{
  "task": "deblurring",
  "norm": "none",
  "hidden_act": "relu",
  "residual_init": "zero_last",
  "shampoo_beta": 0.95,
  "precondition_frequency": 50,
  "merge_dims": false,
  "adamw_lr_other_params": 0.0016,
  "epochs": 2.4,
  "decay_fraction": 0.4
}
Rows from block 6 of a small image deblurring model, named by matrix and row number. Rows with one number belong to one channel. Each number is 128 + 32 x the weight over its row's rms, rounded and kept within 0 to 255. All counts start at 0. Numbers have three digits each.
After each channel's rows are labels from the 100 images, of 14976, where the channel reaches its highest value: "lies over" is the class under the peak. Only what is clearly more common there than usual is listed. The data: drawn small creatures on textured ground. In brackets: how many of the 100, against the usual share in percent.
# convs0: first 3x3 conv (model.blocks.6.convs.0.weight, 96x96x3x3, each kernel summed), inputs 0-95
# convs1: second 3x3 conv (model.blocks.6.convs.1.weight, 96x96x3x3, transposed, each kernel summed), outputs 0-95

convs0.37:185121128138078112113132134253104128131094125104103103133132157147147135108148103121122133129123082130145138128114103133132116180124110144165172144140113137134065127110104124132160125128102165178133110068124131145080109048068128149188110117128094126143122117154124131106163128133088255089
convs1.37:074120146083149155160094115131123128153173087138136131149080122097137150140073131104173150126125135127140095123119129133098098153152174067123029085109127129107143137136147156096105140128173093055142165116148101075129170145201128099081138139128155157101157156096166108145035128128171054155
lies over: limb or head (77 vs 7.2)

convs0.16:109128112123148125116070149168075127142111214117127125113111097104081141116140053131100135126126106129148159126130079054080055116138186159140148104187061134139078168157128138115162135128141100144100111123129097114160146119126128138163089141128130189125150078135125144134100127073097239136
convs1.16:141127139136139125110111098150156128149155088133131121116138123133118126093108174138135125127099152128146064124131113169200194121136078100083148181094173149133164113137162142122064149128109255094158112143173145160148136117171128139145155152127154021142119150155147094144171127127143058135
lies over: limb or head (36 vs 7.2)

convs0.82:122130109149112044090150109111112127189119122086152172051158217088119134213140131116123120125106106129101157124078166111162146103098165101100137176199120144148206158157104134149155157128115116118111123109123146104172152058147128159135131114128125159153077148142098150194144127108091109134
convs1.82:126131139124147138171088144142111128058144124200151122135072140126122141032055134132172147123117186125100077122137133195133090072209100130131116055063080107109111117133148133070095156128111174103119183109117092141123129107152127138147141127128151072092120139101136101131083128156109116136
lies over: body (86 vs 22)

convs0.28:076125090128099194129108168141093128120160147137118127179083097156149127110047109154103117126151156127134117127146175119112095166153105020172138112104122093109073111131216127097114068128124161150126135160142162058103100149130127159125150133127111049104147116154114078110079127158091124118
convs1.28:118127140187150129143164096129157128135158125116147130132155136117104156111108112144112102128077206126133142129054109100105168096158047174174161113137121215073118148147112117124133206128139058118090067118110106162109110120153128091189046139128122129162180164143110109169131127103124132106
lies over: body (73 vs 22)

convs0.78:136122128118187194131051122120167128125074124082110087128084132115129040128124113116084123129086183128148114129128125109085111110118150108186101136140195147099134123124130129076134030128116129139075076129099122131156128158125128072131113121128136148116128073103045179179129128088111104094
convs1.78:128131126177079062129128113066155128154159094185121145128078132131120156128126123166149084128119086128064161128130126151170244173128164146113138143115125116145117107156200132161062168127124064124111112148144128160145147111133128163102199131128128145047155119100114153181073128128133122127
lies over: body (44 vs 22)

convs0.27:132139214101116126117136160114111128160122100109107042154122172081096138121133100130121093128073101128047106132107091194130115173111128145194145158147153081142119083130066127119124099128098135085090137154094130135180174081116128099161167118128182171105157103172109084114057128123137095140
convs1.27:164131093145138162116118164113113128082154109120137202158117203132111162088140119087143211128131119128211108128182185059111131134101111076166135102126130156123142098080087102104132124128165100145129132165193095108153096107158127105062123151128133091088122149136131189133214128124132109140
lies over: body (99 vs 22)

convs0.83:098130129118126184123077067099109128110135132092107117063133161117147087109103136073125093127148160127162116124118150164206125117113111062127087081177197142140145124116136139106111179128072078085087099100081100146149160185068128071138130152128095146144079082142121120138126128059127172160
convs1.83:127128116251123097092134100100119128124162168159136127119112178147138152124154183125146103127125115128094129128123128174165211194157156204091169152145125164133173102148169125187138081128079197163139143128120149097109164080121128138106151150128157061134135145090174139124128128137155150157
lies over: body (100 vs 22)

convs0.22:136138139117104169136123188088113128103136121152111089163083164197106092163117097129131149128067102128147090128158125135110125162120110121102090088111092158112150168080238132144129088128103127104145143077106221069121149181115129146168151123129137094134105145081119084123143128080124139043
convs1.22:052128135163113145128156113165122128192125155099161150128165135119125116134070148123128159128161189127138236128084148117070153127136120115137148150135151104164123106162066130098151175128192136160062136138105149198122170149146128086063093129128103178114121164173110114153076128126167162110
lies over: body (99 vs 22)

convs0.51:091132109119162062132137198127127128153141155124113107165135170144132135125155079109122148127120154128091132132158143121169115109132134128045111114139121158176082148255121115146140111128082128122234095106107127124120158119146128082118118142128171121091204159142126141167146128119137212160
convs1.51:142128099172114135154111116135144128128102136155118116122145123125143138087094156195136123125098129127115157123102136202124119121142116155069166123104146134127115119000132113133181132128108123113005150137167177123148149116106127132156120131127123114136111087146105132131106128149131118096
lies over: body (52 vs 22)

convs0.93:114108060196139158108078044169165127058101098106159126079092072112091089106119153085100144129124141131156108128137094160144126125156147197073122129110104122089203121102108128076103149127091116122115095129143066085099107126115128105109144097128126118107064148106092125123117128165176162179
convs1.93:052129126064060153138127138149125128135143138128122120114118187163167114142219088089125095128096179129116089127126137149120114146086057044134096073115172124134104139140131129157150166127107045136075122125062115102126120158094128160167183148128140123141122139082127128142100129086154127072
lies over: body (79 vs 22)

convs0.26:098128196134141148118129172147084128088138139152166139172091241138176158098137100114170123128111168130104102127156116138138097228165100074134088095072078097101100148135149131136108086128099104119083107114140135133125115148119128187136091132128077078162157105079161082101116128082117129115
convs1.26:118128103199130156143167152105096128125091107107103128146105146127095188131118209139144110128077129128101145127219159119091165145123118150174182091112161182188121124169195128168133120128094177157151142115129162158119176135150128108111129189128091190223153172134131114119106128116134137148
lies over: body (98 vs 22)

convs0.48:148130067105127160116096127106091128122067114130067116025094134161085130125115114135100123128119119128157126128153069128091111005133108125151117126109109084119003120094079129072123163128133127087080120098113130119113135120122128143188122112128135130118097115123081120095131128128121087142
convs1.48:119127199139116106140099255102161128073144151134137132143162139081111118103142136147109114128089144128127113126130169112139122149136162129099132144141128132129178162118094109133164167127172094017074112101146106111134122121166128083167105108128101108096150134107121130109077128095173117136
lies over: limb or head (97 vs 7.2)

convs0.67:149114103134072126096091112106122128140138065124125081140111151171107121075120142098093106128085181134212055127038106200190143111140131062186108099069127106052130156127113125110143104128126102106159102109098096128119097131138128093143153118128115148121152120126141104077095127085130072141
convs1.67:079134138112195095123101144111129128108144160189164106124121170159182099143157141128146168128190021124073094127140166130103160125138146207089127197131157112190147088121105093134092086128067141094173140127135085099140085101138128097150102169128092067133126121148142115148098128138125135142
lies over: body (99 vs 22)

convs0.77:092136116087127123144127112232130128204115137075140113162121206153220140136120140122118118130144153120184112131117091152158151134109214168160154072102093114141123167177119198129178134128145109111115159152137080143148158102054128153118141115127125151157128142118132140085164130105129134176
convs1.77:156123139125113155128093127137128128046183145200126122108095084135076114144109150175151158127118122125099167123144140161133092154136019136145150182131120123128116127061188125139080107128058173144131069108116163092136134119188127122170110155128126070099153166139126126144061128171086150111
lies over: limb or head (58 vs 7.2)

convs0.46:138135175137135149151144117143159128124145133117157118204104165170122113156097137136130100128133128129097076129117177168087145150194084118179126111125180077153066189152250130127122142129060126095146113146106119098100119139117129149175163142128136098081106181101137105163084128064090149154
convs1.46:122128145142191108098182125125156128139128179109141121196120199115129113123112167049076142128158125129177095128142088140126115154143118157146145119106103200138162105100152135154137108127119117128055096124133158144103150070125128119074189146128154155154130174215071148162116128209096158135
lies over: body (63 vs 22)

convs0.19:116128141123153142134140147175118128108107165111207133125129156149160108122121134108101146128129116127147126127116174198137132181131115095157121081153107140107058139255159122085100115128062116114173105116123135129154121152133128147105121178128097137162155148122132125181151128115139097186
convs1.19:128126158115125126153112105127132128109120182122141084122114108145142099105068128100152129127129146127106090124159162083090157071132101140093109118045113120099132158000108142104147153128062120120044130131150120130115131131122127129156102101128138122102131106105104110116090128098086169129
lies over: body (93 vs 22)

convs0.64:133128106152122114083098098153142128128143127145107137128132199117026139169129133133118131128113120135161131129182178125188135091130135115246124137109131121086134132120112121105122160128186111030087156161139154138118116078129128075182138091128083131115076177114074115117117127131108080174
convs1.64:135128118118129104118116131116166128137131140098140091156119163144177101111115114082138144129174131127105127128116079132050158135137156157017086094124132109125088119116149130139134163128053153245170041128095112070120112160097128151103127162128144124113161155122093122121137127153130058183
lies over: body (70 vs 22)

convs0.9:117128206143129243161139131159140128078133129116176165128074154132098088154097115113150141128137191128164084128110139195111123185157066144177126101094129118117152129122144130109090099128092098126209107126136132085119123095090128149094084075128136061115101165122113123125111128109075120162
convs1.9:078129161110121193141178119125093128124153168127143150197170156136171162197116080126134146128045213128115108128156129161158116140146226053114144105106102160127120125170168131116086128128139090117061180099132141159154120132150128168136146141128185140142147160122142142132098128090129168135
lies over: body (99 vs 22)

convs0.7:122131089131128160133119045182076128115155127131118032132105153150069125063137086066122143128115147131169103127150064173124097156138115112076147127097145164134070161130038128142112165128113118103115152170118111076134114126143127114167091102127118071084127119087144086138072128099140092104
convs1.7:107128121150090161118084111119095128165181149045165111135129177130124124146195147158161160128000152122152067128086155121099175115144112115171112066105167103126143144139109169127126106127152057145141060127092076161125117135110128145139135112127148173124135105121070159106128127182139129137
lies over: body (73 vs 22)

convs0.53:175127130176179166121139196255181128073131203085134091124140097138129163130117107129123166128105109127173141128111140189144117198110170151131132143170109143148137101082146135113121141128145121124101186045082112130152146128145128150131171139127146104118116124138148111142158128112167142150
convs1.53:125119130128125124137089103102127128233167126209133164160119205140142106124177125129125153127135128125158130122154135076121100124186049103204106094111124123133137134174108142144177159128106192149139094149207181158147145158092127108118122134127110181128135116121119174130044127160112138114
lies over: limb or head (89 vs 7.2)

convs0.65:123132120117173188096131000172071128139135129128066121128112110139148125150150130116136109127144058127161125130135075162166133145128134141135131128124142140075089131114136132050124134129129139143157132206136133113168131188148128128115148144128115121150067139127126161170158127136130085112
convs1.65:146125106130168095166139255124210127103174161122148119131084098116148130104084139131133147125048097125106195123166151122071099158137122164108123135111115142147094124108099132110104103128079134108073153093101132140162150110039127109131085112128113187114174147137132132115113128073116138149
lies over: limb or head (42 vs 7.2)

convs0.6:124129116154126146105103135130105128111136238105159109189127191134104125104128255112151151128141150128132110127146100163174118144103142117143129086130104105131132133110158131126109113128126117145124105153140100117127149194098128140174130180127147126107135117101240110098100128078130143085
convs1.6:116126120169119110190082151114131128120190221131147123194126164124131133157099228094171076128165128125147128128148089131071118130129124165155114096135122118149130127126126155116102084128112080140109197156071097135143100116149128114160106114128131171131160134114032172121169128138140195086
lies over: body (99 vs 22)

convs0.54:123131116233095122070136149134102128139140120109119166135104075120142125131059184070108124128081132126170152128140114146228125153132131108136118102113180157065153125086170131093138124128102114148057119129160139090131116098075128097108181079127130118113134136094145137150102128080113154216
convs1.54:134126154165111127115135102123098128131137125185157127125136120108101105152140224219103159128144150128148160129137158166083209090114138165126205155118097120177156104206107127093134132128116143173166169139098144091151188132131128135119096101128142138202176129119127096105083128112150204118
lies over: body (99 vs 22)

convs0.57:234117109169142115141106132123168129135146167124144086128134147176165122201097134134122135127110140130164145127120096129095125172156017090237124147177121143128108130143130124138091180128155156129148076166109159170126157123161128153103138146128162099130097140150144127126189127161140067084
convs1.57:076128137124128151130120160168083127076097135099129148124147100092109140047214106110158158124149134128103142121134141181112126126130253160143112114139081100114102132111142113118121063128066051144094174106156092093129127112114127133136148131127127140094160154077119169147087127089061159142
lies over: limb or head (39 vs 7.2)